config.yaml
encoder_conv_stem: false
text_encoder_norm: "layernorm"
text_encoder_norm_position: "pre"
text_encoder_fused_qkv: false
text_encoder_parallel_block: false
epochs: 25.3
Rows from block 5 of the text encoder of a small contrastive image-text model, named by matrix and row number. Rows with one number belong to one neuron. Each number is 128 + 24 x the weight over its row's rms, rounded and kept within 0 to 255. All counts start at 0. Numbers have three digits each.
After each neuron's rows are labels from the 100 texts, of 14848, where the neuron reaches its highest value: "fires on" is the input token at the peak. Only what is clearly more common there than usual is listed. The data: rendered scenes of toy objects such as cars, trees, mugs and chairs.
# fc1: MLP up (text_encoder.blocks.5.mlp.fc1.weight, 1536x256), inputs 0-127
# fc2: MLP down (text_encoder.blocks.5.mlp.fc2.weight, 256x1536, transposed), outputs 0-127

fc1.487:123123117093092147136148166127151129155172079120149108097110156129125142129139168126156152130137160135149123108172137163115103124128118155098153154112155113139126128093077126137129134125144131148091113097101139116109130123106109154145154113189108128132174145136091119125031094109121113112131141088105125130115104112125147152119184129094154127140158169102157134141103138132128147125089
fc2.487:134157149208140110093094101125141120155150143136164119128126129087114122148143130144116124148132105137121119111131093108135158084132139144133074129083128103101117115129115115138130122095092135091143142137135136108092152137123160166150124140110142126129082138134172146158157132120141127156108134133070158138145135124125112108118122135153184124099139139114154143104153076102135106137160
fires on: "umbrella"; "<end>"; ","; "the"

fc1.103:101103123129122108138079176125135149112141132107144186159133100134108140119127194115147101150123095127124124125093148100127134122156147064145069132131168162094108102164158124146096146099117097107137109133170113109170162117116091133113135145145143160120119150129148125087134141153140132159164103074153124118155144110103115164147099134145126104122153088141109118138119144095135115160182
fc2.103:116169154146171164149175094136147158119126135130121131109133134119108120149146127079091116118130148120120126116128162118146110153114091153095141170115144124177129108112152148077139186147176151116128155133069133124101118154149130108160104132136104132093134095094114118095189097140094138095115108145134126136123133137111145131141116142104109108152111143126151159128078154137101145147158
fires on: "teapot"

fc1.164:140123120124142126158116197122145134101163153097148158152157122131128093106122164112142110145106131151124131123131144128129128117145108064159137108106094139112136108126137151134071133089086090099154089183130118116175157128142143134112138135096114091150165126145183137113132122120129126135140117118132082159129150198169102142110125119131145139128147107152154108145193110147110117174132
fc2.164:091152105090163120130203103152079112132135131112095162105131129142030161110144127124131119150100126123129155129134139117119118125118121103114187148113079136118136140144131100122153122135146109155106137122108103170138123135129130121108143108132076166084137095138131159125144169132100145142120116129149118075069128138160120105157147112118120180137148119114107142179125161136118124139113
fires on: "trophy"; "dog"; "arch"

fc1.311:156184116080086148066127122138145128186137167134109122060111131096142111140210138177169141129155151156145121139148080141150129110130165129137116090128158122119107107146114125139150124116099134127118134108137134135122134090091128174126111141146122131150095180122092161146063135141126121170113152137126140136147105143104152137170105138099158113105115112114137128108139123104135131136100
fc2.311:182110094154145097146144092136144142102097147178146126149135155097104097128139133116132134134113145164149142153158108148130152116118174112116146126088109111123127107145090113191141120090123134136110120165115116153074106125099101103127118120139112119115155152124102103141132105167128136135129141158115192118149100126138121149067170156117160109089112153107128119105134099105144136117115
fires on: ","

fc1.83:126142097146139112110102145119118152166126097151151157126165151115098123097182125115140155147141126141131110135134111143101126133106086084152143104135106125141133130113123158143092151126114135166192084123109109144135104123123168111128101129115166125130170112116109151115127150086145119126133121066119103158150129114152100125120120129103117156165133166166090071131139111157116133137154
fc2.83:087119119143133152187099097152121109122150129123106145164108117129122118161113109130086039140108122126105080105135119092125131090126142146109107164127136126139113140139151136097139106114125168112124172117130130146124128134121100195148079130138130140151071147091173138137156111155137123127131115162148132076158150132136176118131107126177099091099143122110128137118138152083152110122149
fires on: "candle"; "robot"

fc1.471:125162098092137124165116144131098121091165114092154137181144121187104112109150128089131090115091099105165164104110154116092094109129125107134139136127129143102149100123129163131130124096114111144148107118120136126150115152135131146108153153117101120108172161107167098103110080137141108136142116125164099105146156161101141119110170135113138111121150135116150106146161112123150102174147
fc2.471:153152118133139140120142148112113133106114127086156142161114136140102085146118131125131109147120127122139138152133093157117152101135116171113117117136116071120174138137085104181138081133120108170157154083111130137113144120108143149145124083094104096133150096157130105145148134127100132161111134109086163112128143118064126079130131129103147151133137143138123105166134116138142157107186
fires on: "hammer"

fc1.282:137125134139096155129089134138155138114109162125134131140151144125149088050140114110104129129097145103156120098105153142084112122149119107158150077144161165130110160136117143183103115135093075129173103130132124170176121093139154103150138125126127096137141132138118120081091152119171115114162114102169098159140127140135110108125137108155105132149080111165150073150142099148118120159107
fc2.282:128128138114119154152139107135113140120134156068118161136128110143133162163125127120132095072100105134109148130108135123141113140069162130158093153150146145140093139163109097086155119160154166139131119122151139146115126106158135103120104121094115150135145139130143131170136156152080143106092096138135161151151133148134116109151098126192100147100119145125106160117147180135123123163092
fires on: "table"; "trophy"; "chair"

fc1.419:152132118114138126154094120135156169114077187139163181153152108129093054112139123099116130119071166136132112115140144144153100161111107105145141141167092158105137151127087133135093136121136106161171098127106136136145110086136133099166127130135123121149178122168130104107093144137129117107179075100136110146126108137141133129135178114125125135113114133150121102177146107130132138148142
fc2.419:087111120158122151135090104114129142121142137133102150129129125105127117138161146114105117149137105159085074141099088121128149119095148099138159137131133133177085149174135115133088131126128172105153133136167102148121097141106114137117099121128146133143060088117141178099140144135173164095134117110149140123159155143162159151127077109129080092140133112140121146114158120117129113123157
fires on: "trophy"

fc1.325:143097099122109096085113163115108143100135138124135152146178098150159137109153141165131102135143111084112111129099134127119105113109150090155102127172105143124130107178128106128132081112098108116121104154151118151177138139146069124091101154131136161191140139115130133119102156135123150175112125128134137149141146162067103153138109119157131143091123105144104128164170145147142118119101
fc2.325:130136145120102132088118094121135162114080130129139133110090123119116119168135073119123160134134116142116142100128123126125144159149191166125141123094150097106127109176107072137124135115110150113127165112151137119101130096122133136146155123141115140115123116194158119147115114133099154109144145117139201112135114068138118079172149152140131124114118136125101126102141117108167128125141
fires on: "dog"; "duck"; "dumbbell"

fc1.557:129175105151165073114124139127114116135158111086133161162148152141099151113116128144109146149132114096123123115157090135143102088119102128149141131149108122128136098102158192125153099117131122113146096145111178156148123135128131146106100107125104097160136149068191157117108086111169079157124174107140093144130158129103096124141150103120143142161153140135109093101145120138135122131115
fc2.557:130070123110116136151072128115126120135125145127138154124128120128156117164130116164117098124105119157113117153139100128080148130128155119165083126147132143123104140120168135145130117097088133104172130149178162163103101132099167117120098151088122103144113110145184142117125154152115102126152148106144162128176157148148092129160087143216124122124099110135105145134146163093140092118110
fires on: "<end>"; "teapot"; ","

fc1.593:168191089087142148138137128131168106100145100127127144156125131151117107105122129085115118145085148155167132100145153134147111083156119134113107153123157147164140120130075134104142130114150154161124133072090111168125108073118115117153119113159106144130166139117134122102111085152122124115128089142137130111157115113143139117126139145119107136115145135119114104113136109158142174141179
fc2.593:082124113182112160113110093114116128132198128109120120147108114103137170131132131134135103140163103152127145094095106106121127172115110167115098084121135139137132157161110084132139131112100124153129144078142131115097123178089119161124113121157152138098086141134110130134120112172163161068103145119116131107118143154158193110121152141150105156129187172122163119120135119127129115159130
fires on: "flower"

fc1.389:106193131117118146154162118172109092058152156106102135200132093144120136072142121125110097123138087116165165081129132121122111077097126146123125117150133163137143108143132141095142119135140118145137139143119137114173125128140145153133152130122140102164141153104131130127148097139138129103089113126166089135117153126056111100126129098177080141133122114141123107146143142165112141179162
fc2.389:146105130177143126143153150144141127142166102137110092105126178093127108104145173119165158149151138116127126144118149113109133141114108150103160095115143109153141120102109136122160146147132116148116126097118080145154148145115126138125163099120102123127119092139080148147129142138138111099112079163098115143065118130137141153139121128050141082130117149154152135125110131166099139130124
fires on: "flower"

fc1.19:121136127131109080090124137146146099147130118090154128110127105174106145105114117138129141155150132104132136098105108126172087112161120131165113133146138151156117116109108146116155138103136083093140108122147186135153081097135098151101117054158135131123109145102167149121128149115150103160085128090136106162158151112091090108103126109151128149146149118131126106145147101091126100145106
fc2.19:080158138115144179111138157146122120094156131103131141150140106124112166114122159116136121110159135107138159088104152115120098126157115116129145124162184158139123141185132071112100139139150092134104121159132115147127110158147104135114125136168094157114124138099093146095118116117120170101116106116157121148109151135106144135124128113129098119109106104110144169162098129146112157168122
fires on: "bottle"; "car"

fc1.305:107123140123148127120137132108120119117093097129159166131127124111104136151083102175142117132123127141108153128124144097144147119157136104111087135148124158068151122163110104114133084123128115153129155095132139132109116159130096129165096118132095139091137146151156129105132137153125150124169135135109149120087117112103099160158139145131115193116178117149113138174113119128156124121168
fc2.305:144085116124106131116112146130138116161152101161117073083099155161161126140126165124116132123103115111118111160144151129120149111130123135149183156075143099129128110112129140114127088113118136101121107114117122085124169129140158119100177119096136128158071063160115139148112212071118109112131091173062112130113179122157119102127118115114175112138117137104116126109139132144127119136097
fires on: "<end>"

fc1.310:158103115112130113064112143140128151132154175109143145133167158158128147100163145123146121113109100105079155117083133133124109141113136099151126145133122165137129111150098131123137168116143125124146094096184137103147148109110078113099115118132088133160128104117123145084075146114135123102118086125145109188155133125122107147134118134165120164135101140146103121134139131129113123172121
fc2.310:120165107169120098121129101162119150103138108143113168135086082054129111130128122129139139125171188109136142086152139116114098135139126172115128120126127123132126114176117064131148117156130117140070150090095125133104118156129077155149127142134099142112106165131141138148131127127098172131125125095105173116115114093131155115118158128106124073080115170101141137139091090129149155099148
fires on: "dog"; "dumbbell"; "chair"

fc1.525:134154104133127110098119117116125114098108150109168169141149093144122139094117108132140153146160146105128169127125126128139080104160108138151102108177163134090166095147111107161132100094116084132132102154118160139144090128134123129130107139147100138145158146112115132076124129113132150160182138080139120149153145145076082101100159153142133153125131148155124086144121133140135141137094
fc2.525:094103136153081156111169057166104099162086115139116153118107136112103137126109091156154139158139159137120123128139115125093123099126155148097163076165183116134104146147110098140158107099126127159137158113128158204109117093116154153149110071132110094148131127135136177136117127126157139118134122130138146153105141114145107110104145107150138111126077168136120115134133158111129117117149
fires on: "lamp"

fc1.514:143141120087152096114138121163120088114147096122129140141133121136111129088142122073129164147157108072123136128157150148116130115121118113127146143087148132124149111150152154130156120117121124142119115120113115127151090151179115143118146150141139127144106126119141131083154085121164119187122126096131077121161149130090127113105159127103116106130124136147167069154126140103135155139174
fc2.514:120103140118160114142109120146105131210110125141096116077130183114175139111135141107131181153136135112080062146145114143125105166097121108128158118116157143165117144087148147133142132149159123106142141166141120118136132115114154098098141120143145127119098085148114176114111131137138076096139114141141101174125151124179155137160097086116112080146127149151119132097114167134112133124113
fires on: "candle"

fc1.449:132192146138100146112121142115146142111113165147125130117165135124097102088100136109183160142169147143157154139103140124131135119163080110126123136138153137150136116131094121114099150111126094128156095147141115116170173116131138145135178118136097102159132119126123146117104110118132156155153080141098102175110132135126099106083143106098149135148095122152150095108120134144095120189129
fc2.449:074151141133172150145180141135166127118138111115133130125084161103094137155098142125109103109074119142145161086114151107176130128103136145124156184118129132163131140138146119108110151128135150110130139099121136101102140136146140100105126131134093152086108114168125118091149112179092146086143117143157140112098097139138159136159145157116136127111175135104143167133141115116121116159108
fires on: "trophy"; "umbrella"

fc1.534:123128147173076122130106144128132129148169080086122100149148129185145147104120142164157123161152101128123113101114077120155117099162138125122071102129151166124107135141137108147140120099084093106120108136185134157168139118109122167104143115192124134123117162111090134143111108123165122192079128102130116104138170147082139143133118089127118100132143101137145101140144105121121116143131
fc2.534:157107088124115113121138133148154106115118178125142113109117173076113117141139128151104081129076126135120141146141095163156144103087176135100185146120141094161104105125119127158121085103147151142113134145168122109090123113102140131094123099128126138164117121148143144104101128153136124130144167172119167105133115107144097142144121110121146080097151119087108123063153119121175128110081
fires on: "mushroom"

fc1.187:137112126143071139116132129124123158120139089116139164149149129167138129091090105110125111172133132118154117112139123180136117116154122085132117126170116153177101123128140140106120134104098140136174111120135132146159124116108106101116104122113134131113137117144145136138111128119173101151136107141152101128162159112133123104113126138132124160118151101174109066097170141156133125116131
fc2.187:127129104095130146137094138117143127138152104144142093094096150142169158176125199103106115092119132111125129118115178108116132102106123133142130120140156115162153152148120094117109141116130152147157073088090099082102164161154129128124101188127144129176093141123084112113111132102119177100111109157107132171144136110166160154108123145135118135119122129092134170134120121140127127127109
fires on: "bottle"

fc1.564:148147118142170108141086139156130114108187164131126121151167116160132133078134136139132108123115141121126177129120139094093105105110093129135140107112116161098138111123113164145161110125135079117156102144130130150182143145189139142156140090103153075132118164078123131112155156131156117126088116114143089121103131173134080075098150121157119124127123161151138121150139114170110129181095
fc2.564:131086137145091146150147122150135162148101156151103168106134129122153116096152060111164158141174104125103101144125135154092129199115132136089158081131149159121090139102146164116125115127163098149134171139157122131155111109107130098156153128159144114124087112161137120088124116142139103126144115127173089116139127104145128171101151102124073097137118153161124111121105191125115128136145
fires on: "teapot"; "snowman"; "ice"; ","

fc1.594:165182104090141113130124121148146114112107145145133143179129133092098109118101132142115140136124162159155151121182112109172132088165132102109103129098168143081121111129103118134125114116144131140118132091098141130122112098133117092149120114158092123098220196143158091127105099143139122146154134129133129104145123134151124179127180154126139126084117096127158122094135071103154159111144
fc2.594:136153103102142168106086119099175119104152116103135135128123062106135082105146136137098120143166167126177127107144127117133108130136100177147098093119156143100152161138054102147117108134123092141131112135129132124136096168112133156167108116144116115114137147143158116151106129152173134119104148087139117111157133168168154104149139116137128140117134126129149113128145086141113165140160
fires on: "<end>"; "teal"; "the"

fc1.72:127128114147173110131114138145123125108134145130146135138157064180133090097142133133143088125104136100145184140140119133118109122146130095145084140160132158091142102103103147147101119112097115098124112148143138136184141108150126128116166137100120139136176140155141122138088150153142089133153128125163081099154147152119115103118143136132182159122115124151107103120153124141125109146115
fc2.72:193122120122150137151144091172123106141086156172114111131143123129112095115163072112162170107124128120145139153157149201125123171167136107123130141047136143127136105109148150147118148155135128135117140143126056146130137055143126092149164164126135113063137093152114103136143158153084094147130128145113134160156091082116140136115122137112137131120131151155107100108114123126108129144133
fires on: "trophy"; "mushroom"; "barrel"

fc1.404:117229143153178087150121122144135149126102189085099151171125150117079094139106100085119144130105118085104118076127087118190133155104121128138107121135123130133087133139159126145160159139136128105140122138123131109135107137150148108113116097160137155128158134130180116109178078112128143144138134109213136119127161144125132127128120121105097100146115116136165134108129118108140151114153
fc2.404:097176120136064104098103116107116161140139125125120179086127139093147103159114092113159145125163156146101137107132149118174153150139164098129131117127114149137116150164104059141117125135095109118155090108163111137116137139101107164135116130149106131125131113151149132085153135155102188133158102150112172118117150125177122145124094125121102137101172141177139151118136109130111096144137
fires on: "<end>"

fc1.198:148147119123094099110133153154153094154165128114087132120112151142117143125128145148184131155122121133127135153130123116156119120118108132197107114126150134121139089133121172110181128100108128137141118110122147102134139104145077164043129135153145183144100132103123159130122153134150104149118087147104109176136148140068116125128133117091167152131151129130081118141129135109124138144109
fc2.198:154129118167162084138150135111156111173147110123148140156131130114149128134110126145076127129128188138109130131182105129138134148129124152092144156090098140132144097135129098090112167138157145146102130078117134123098152174107101120149141140108082101113116160109144102152108107135118141093120125137112157120133079119214146161149127150118158158094145123105152140086116117143126138111148
fires on: ","; "bottle"

fc1.328:119136102098069113132162147120149158168153113114146166122130122159132108103138116128183154149100143098138146136148144146137125118113139131150142117117093137119100125152153134158170109095094087118136080105127135145133103105154106106112145114130097123137135133100150112064132145123141119168119120064147097143145143152077068165104134147097148134132124143122178101154138115104113103128113
fc2.328:151090119141136132106157136153157117123115129112160125101104120079149088172136168136132108052100152098147164162148154148123127133090154124115100132142117126052137113141110109110134136112130141139076066121124154074111129144117108138145121168130131111164129139153100103145122143117095148113141109118122154099132112120139155199106151178136162109120096135111139124182106133089124130141146
fires on: "hammer"

fc1.622:107135173160131115108115119149122131105137118093126137119153112133140135088113145143130183141143158143147168080113119103156111116166103158138095106136150183081137145170087101129101156114097083138119120143135134141183117127141121165128146155138107108123131180118105136122117099132151184148105111114129107149102127157122139137106159143154110129115147118168140108146128084119114130151139
fc2.622:141153111119126106131151152130161175124164118138131162167111163085104138130142139143108115161140147100153175107145101136167111135121140133124153144138173129161116118169125094108169176107160109127095109116089116133129106206085078133106068127141075139120140150092127156112111109146115148128136162137125134143170133139105132142119138134077125119090146083108123141076115128136128182097101
fires on: "umbrella"; "mushroom"

fc1.400:126158139179191109160079139147116102088142136128106143188143113131131103126117141102112095116060129107131120117107125118140136071127101119148114140146110128154126128155183130106144171149134130078165126137126100155169129144186140107142094106078130092110158153040169118134170131131131146143105135159191130127123163146156110100108099109132094124130104115142103132104126102145143128129127
fc2.400:129149119160105079067092134128155167190161137134186141112119140097157095163142131143100160118105140114094107130123110116136155131126158162123123123093091104097143080120118112098107105100103123105146116120153141116118169128111157177123149155115127129152087128148147097144112125139112124093169116103085146167123086082118123149180128180120191132098140128171155116114124092114123085120218
fires on: "<end>"; "snowman"; "checkered"

fc1.347:152125105105114133128113141125111161101124093118145168132167087132152109091173106089143146154168123097160122100155142126099108133141118090134112122142131152100117128118113146137094113094086098130130110152147139136153108130121116117130112162144119125119160150124162145094111134128156111149143125076199097128177170135101114107154169158148126139084147108132111080109144113125140137133101
fc2.347:146125132127152146154120145167184071127121146134094091116139170135095092120153215145123136147122158149148094132138144149139120121133112163109167106097104107148133123127113126142162138137150124135130102102129127160134129109125125147141170086139100091171146127130120111170097132135131147109106123143107117121099096121148124153114123090103149073130097106105141148132123116145101135167098
fires on: "lamp"; "pink"

fc1.131:159125082106120104126158152113139087148178098077152158155114138172129139119102160111117130159120099135130151127153124131156154130113150110123143116125149153101130076154136127102122157069134139116125089140129157124137137138113114121109128142143117121133116158146134122090141133107158098158116122129146119164150149134159122136115133151111155134124156107134153078126163133146088124152162
fc2.131:109121113109134144131125093111109088134128130141125140158108135168102167114168101132128109149122090174108138113122099129155135093123120100145161170132122145133109159191132102127116138102131121108161130159135152121095105154118133109126051111139114089106130138135122158072136147123160173135104144099122119139158172169172122144111146115131118159117132127112120142144155150102134112127085
fires on: "mushroom"; "snowman"; "arch"; "car"

fc1.62:178124121107143155161148123118158113112120154146132123141140158133142143077139122129067155142153163159177107119133159157110096070114093152096143076115134179147134135146106161108106102135141113166135140130091133143143125155166144105160092100139144067115089134099094109128150106089149139114083122118119089136129115171126119130125129122149094160096145084143184128148135115175135163116159
fc2.62:135107169166162169138150074136156088147074148114097096073130126095087100108150118126154144150119114113125103149130147133132134099130109132127129108120143124128100135114136157102133114161112133115119172184122127113159156114161194103156122121115156145123082101170132169164124142115111102147113115130137099138131131134128125136177099095133137071132096112135130141125153183149091142114129
fires on: ","; "<end>"

fc1.334:141146115092137126138111178172168141107140157116142133178136133151095122114132162085104111127116137107131158051113179127168116130168124119114125170098127142132102130114092139120116116128154099130121114105132116108138113146141129106149167100176086120113122129144153072085088100119131114104137094134134113107123120110115115144091176116135120122076149110130151123156129103148158135173140
fc2.334:126144117127123118125109083130153138152105131157150169121148133109078062124116095073125138161116148107126094143172133170139149152128127108136147122101104131149101138123121139127122085104108135156128113089112131116103128144139144137157135129111129134133093107153196150124112120130137102133178113119118114157157135084141126109145119160131147153107164128153136079096155139119143117123158
fires on: "table"; "ice"

fc1.42:124136102113121111137145178115106115126153119103119156111131172147117134113133152114107144144124169129138116108123089127150072082103123112137186095127067123127109104114107173150119117109124098128122112133094132141136088116120101140085100097140138146149145115101137111123124143098147093134126149054103107141149134153129124155086129137117108153125179107128119113147149101096172136132087
fc2.42:096133135159148201125135105137153125103129119136135103115102146138099123130136115152125075147105152144139118104126145098107117131139152172112147144127153129123134161144099102150120096121135121126140153119142120100109108123119142127155118114156112099063117097139118120073133114169126160079129140167135121090094102146138175086155135141137113111148146134123145135171170089117141115151109
fires on: "bottle"

fc1.519:163157083092107125128141133137127189123140160125135190111136119120131104115147115098177161156134157103159129119181132169122087111140111105129157099113098143127105118123125156152144089093120115123136106102114118165117069124159116096125097100108107131146152126093194112089112122142137114140149141129157116124169134113118081129127149127104131131118118128120128110123128139098151139100159
fc2.519:120106122120087119115175078133163080185151079094118160074103155135132116127136107122154148150124169113129120130160115173146108151133129147115154087138142159149087140134125117121158104126109127149099104105127167140123087142112096176117107115158109147137095123126112151105094137133132110157120123128118112154152139098125149165099120161099133113098157140125156084118163147125124106097123
fires on: "hammer"

fc1.376:108123146146121098108078161140146086107174136080115134144125086165109123129114144130143074139116117103120150066110110118144103109183138104186120118144115177119121113160171126143168137105111097106147065075168137133168131110136091193090133127132093136115115138102129135119108158126150130144118105115142111126150169124104122109134120124134142130119136079140102122163144101086157107197131
fc2.376:094138132148156162146148100117105139105138112101115123166125130101127132128097131085109115106108084138133157111109132099096128116150128109126127131154160133170169141181110063134108166128150139105142110125121126179133143129136137128122118143116106109111173116137096085117174090120111187115134122146133149145105140135107181072086155144132139104145079147133153130144130135109108120141169
fires on: "dog"; "bottle"; "mug"; "dumbbell"

fc1.137:154124120136125096093133149129139100131136113125129094109128146099139124111159155138180173149157160148132112113161086160154123126190150138105135178111118119138124101130101102136129136124095144114098142123133119137135108085101060124135158117191083166117196141120088128149048107143127109150131131144130128125132102097120159156130156141084162123106148135115110107111131111118165127116088
fc2.137:101129138195138143132092096133115143140169140148160130131153151094100124148153132144119093147142145139113115112136079108132161116089129163093140141086093100121108121106128155119125118114109146120130138094141121122085119179106130167164098116151123123139097147107117137165143128113133110097122137100110134112119135147133155137147128154129157145114169142105166141126111121083156102115128
fires on: "umbrella"; "lamp"; "mushroom"; "pine"

fc1.53:132112125086118144151115163141111151097109134144143136129148135154129096100126135105101122156095137141151120120111153106124119133136108070155148138150108140109180125119116203145104108095128117104130115151092131169155133133154115115118113129130121085144154118133120119069113143107156112155154101139143085135126162175124160121106166125119111126133122123153144098164144103116127137154083
fc2.53:109102146133120167138165093125125127133128110105147164108133158094117120128161101102117097124101116130130131127125140161123153148157126103102143135093157149190085158124129114136108141142098130152126122107167114148113104152092129092165118128113105126079093061177109131112135122149129116099153143138115140118145127134167166141115092154142093143135157128158141101093142154143115094145129
fires on: "trophy"; "dog"

fc1.571:167171117127154062094145154122139175105086131137134155127149111101132124064186107107127172146174146097123136095152125131159109157156109135131118122110125153101143108122109141148089123109124094099115104131133168121143108137163124125140151132145117120163172148120147136112146115106133103133119143072155103137125127116155083120118172124134135148138127109143120087122139079142133145119124
fc2.571:125122119121113167144141105135152139158152103139167146120116169154106101134132156132114103160065135136136113150139116136107139165077137130132183142116148109193127158137125115121131151120132116146159098139130127131124113171082140159136071109106082101133127096156110126119136089167137143110145146187113158167165135144152153125123110122124149124134125135120137117128132161133108126143159
fires on: "lamp"; "pink"

fc1.674:137137105101159064134139167147104098134166089125145157107160132145107125107107147095172134142119144094142164116167148153138084085119117083106100124135137127081153098116129191128111143105120120131115110094110121117155124129184073118121132123130122137183164139100150128120149116125162091161165102104129105143146114137141132125100166118129148133121154138138141103141139118119135119137160
fc2.674:141122099176117139111151119136156139118167102104149159141116146157137105128121127111144101130105158117156165090129142142068106124097139164118154102178117126142136105133116132117171102106096127153131111060116135112140119131105130127132137148137084112108127101129087102122079109146099119100169076130139125173123106091097161107130180153103158124085119159127154109183143171161143126125154
fires on: "blue"

fc1.77:147133123133137143116084105108127140119102134101165154141184112171108105099113130107107105146147119113133140119135120117147113106146130096153105136174114140132133094140147162095161150090132125084167105103136166181149118124117144124147072131141102117159143156119134128100142142112153099143137092114160103164169188147102105130143112168166128133089103102159122098139134147114144118140158
fc2.77:144119105165119091144126110147158133160111147129130131164116129159111088120145135083165150176134136120120083119137118116145121113120146148112136118129149118106102147111126142128147124119113138106130118153119124100169109109119141135142130115165157148158123148160141122135128119107129086141138086106159127156155103077108143150137139127107166091076128115158129081168151158098156138123159
fires on: "dog"; "hammer"; "teapot"; "arch"

fc1.701:137125101164161112090114117167112112130128126122116125175143131124075122100154121135140142144179123094120118130133106123150134113144123116099155122140142089112155113141125132178171078100147118123120142149120142150128082158127091164132113121171122125124152184102120146080131127107153132173134136085157114115151133123089133155081139159131127104112145121119144114163122082090134147119134
fc2.701:120079105142092148123179115121139125139112137105120152133147132156140081111170120133202120122128156153153156147150106174106149139135167148125112095146113121155084097141098119151178096108079119155129130159155138151131079109085152117145144146135118120100166101149101124117115136154109114153169110099129143149134113139110134122094124150127169110119134175128138098154155210134129106122097
fires on: "<end>"; "pine"; "ladder"

fc1.560:102185146164136094118066142153118128143158186116107122148142154129143104118149162119124141122133116101118105131123085149132135130107106143143151089117109122130095122090170208158138155133117130091141103138137114110149142108164176138102154118118171120169125130103151094154160129085135040119106126100173098138128125132142120110118131107120126111161082118131160117145158135120118110136112
fc2.560:144104118136103179094158060106118137139132098129116096094119117137132151151150158105152139112143081129119134137123140166112140093110153129116134135131144132129112107139097147098112118126117187178107144143126120114082154111125144106134128154131166161136091100176088157155117178115123126108111086091062142142166131113112135124164147137126147137113144126096111149163146165145117150149141
fires on: "<end>"; "snowman"; "teapot"

fc1.668:131151130104095149111100142122115134129119154137150112139134153122189123104108150118088126112117144151133122115118160125096134113158120132133147154143137133142169123114095145126083112114122133103156120122108142142142182126126170121142162158134123060153144144149111098106033092099124127097159106153122099173101129137133130133123164105124148134149063147143154118118132148162100118141157
fc2.668:134153136157117147160157110131145135131132147127112125120094162120125137146101102117108047117093133166132143133133116137161158143104153114122111146083136140158095139116135153119120129118122172122140178109159134089109120136108152126127126117096149137110102104161164135127199133166131102119144120158121144107152143128160127112140093129154126111133176133124134131077165144124129101134122
fires on: "trophy"

fc1.657:123136095090068110132158149120149141149152114109145170126135114163127105106142126124174155144105142088142141135153151146141135125108142126137133113121097142124107133163154125150155092105096089132134078113126134155137104114165109110113143117124104118130128138101142113066129139124142137182133126068140098156141147158060076160096135158096143138137129152132192092154138116108106105130133
fc2.657:155086126131142126107155138147156122141114121114159127093110119087147091169127161141127112052104149095149162168151161148118128139087157125112097126132116130049147114130107111117139134119131137139077068120123152079114134137128111134154130166130140110156122135150105095150131148120100142119143102108126146097129110119142147199112151173139165109128099140121142118180109135087121126144148
fires on: "hammer"

fc1.411:144146161106150160149076151139153104095130141112096112140141140105131102100156141104112123149159116119133099106138131137127141138158113116154084126108181173164114121128148136169131142106114131088155120152141138149166130120123137125143161123152129115149115095142169152067147102120125095149112129120162090128164192140081142113091119098134106082132107122146147103095139143139115143141121
fc2.411:138109104131115135115134150070128146119121122105170142126106174107130133167122151136120076125105105156119157121119107132133167103120168116140159129143148102134124115175143083157131125076103161100146097133167136123102155132102129139096075130114079117130168139155122125126081126125141142126147166157129159146136153124115107160168137162130169143128118115122116131104149133097149110112105
fires on: "table"

fc1.126:151161082071127103116125139108151127126155145105168158099142133146126097102141106110121114143097148089163156111146126137135086117127122115178112121146119141132117114115119170149140086105108108129154094130123169143146087116139121142111100117134115132165145104124159116102117113137157084159128134111145092150157167139115094102127163151122139158139153137148134107138160129125137108151112
fc2.126:128116161134126151158134144105161083163130100110107106115114157109107127115085127168125128192126157144134077102146099137148085106130090129107135135146151158143133189117139139139140139156142142102144115123100172096136128145133136148151069091132125098120135096163149132128134106087160149123090150162109078098117138191175140121137126068106133111137135104129163144156145144146129146114073
fires on: "hammer"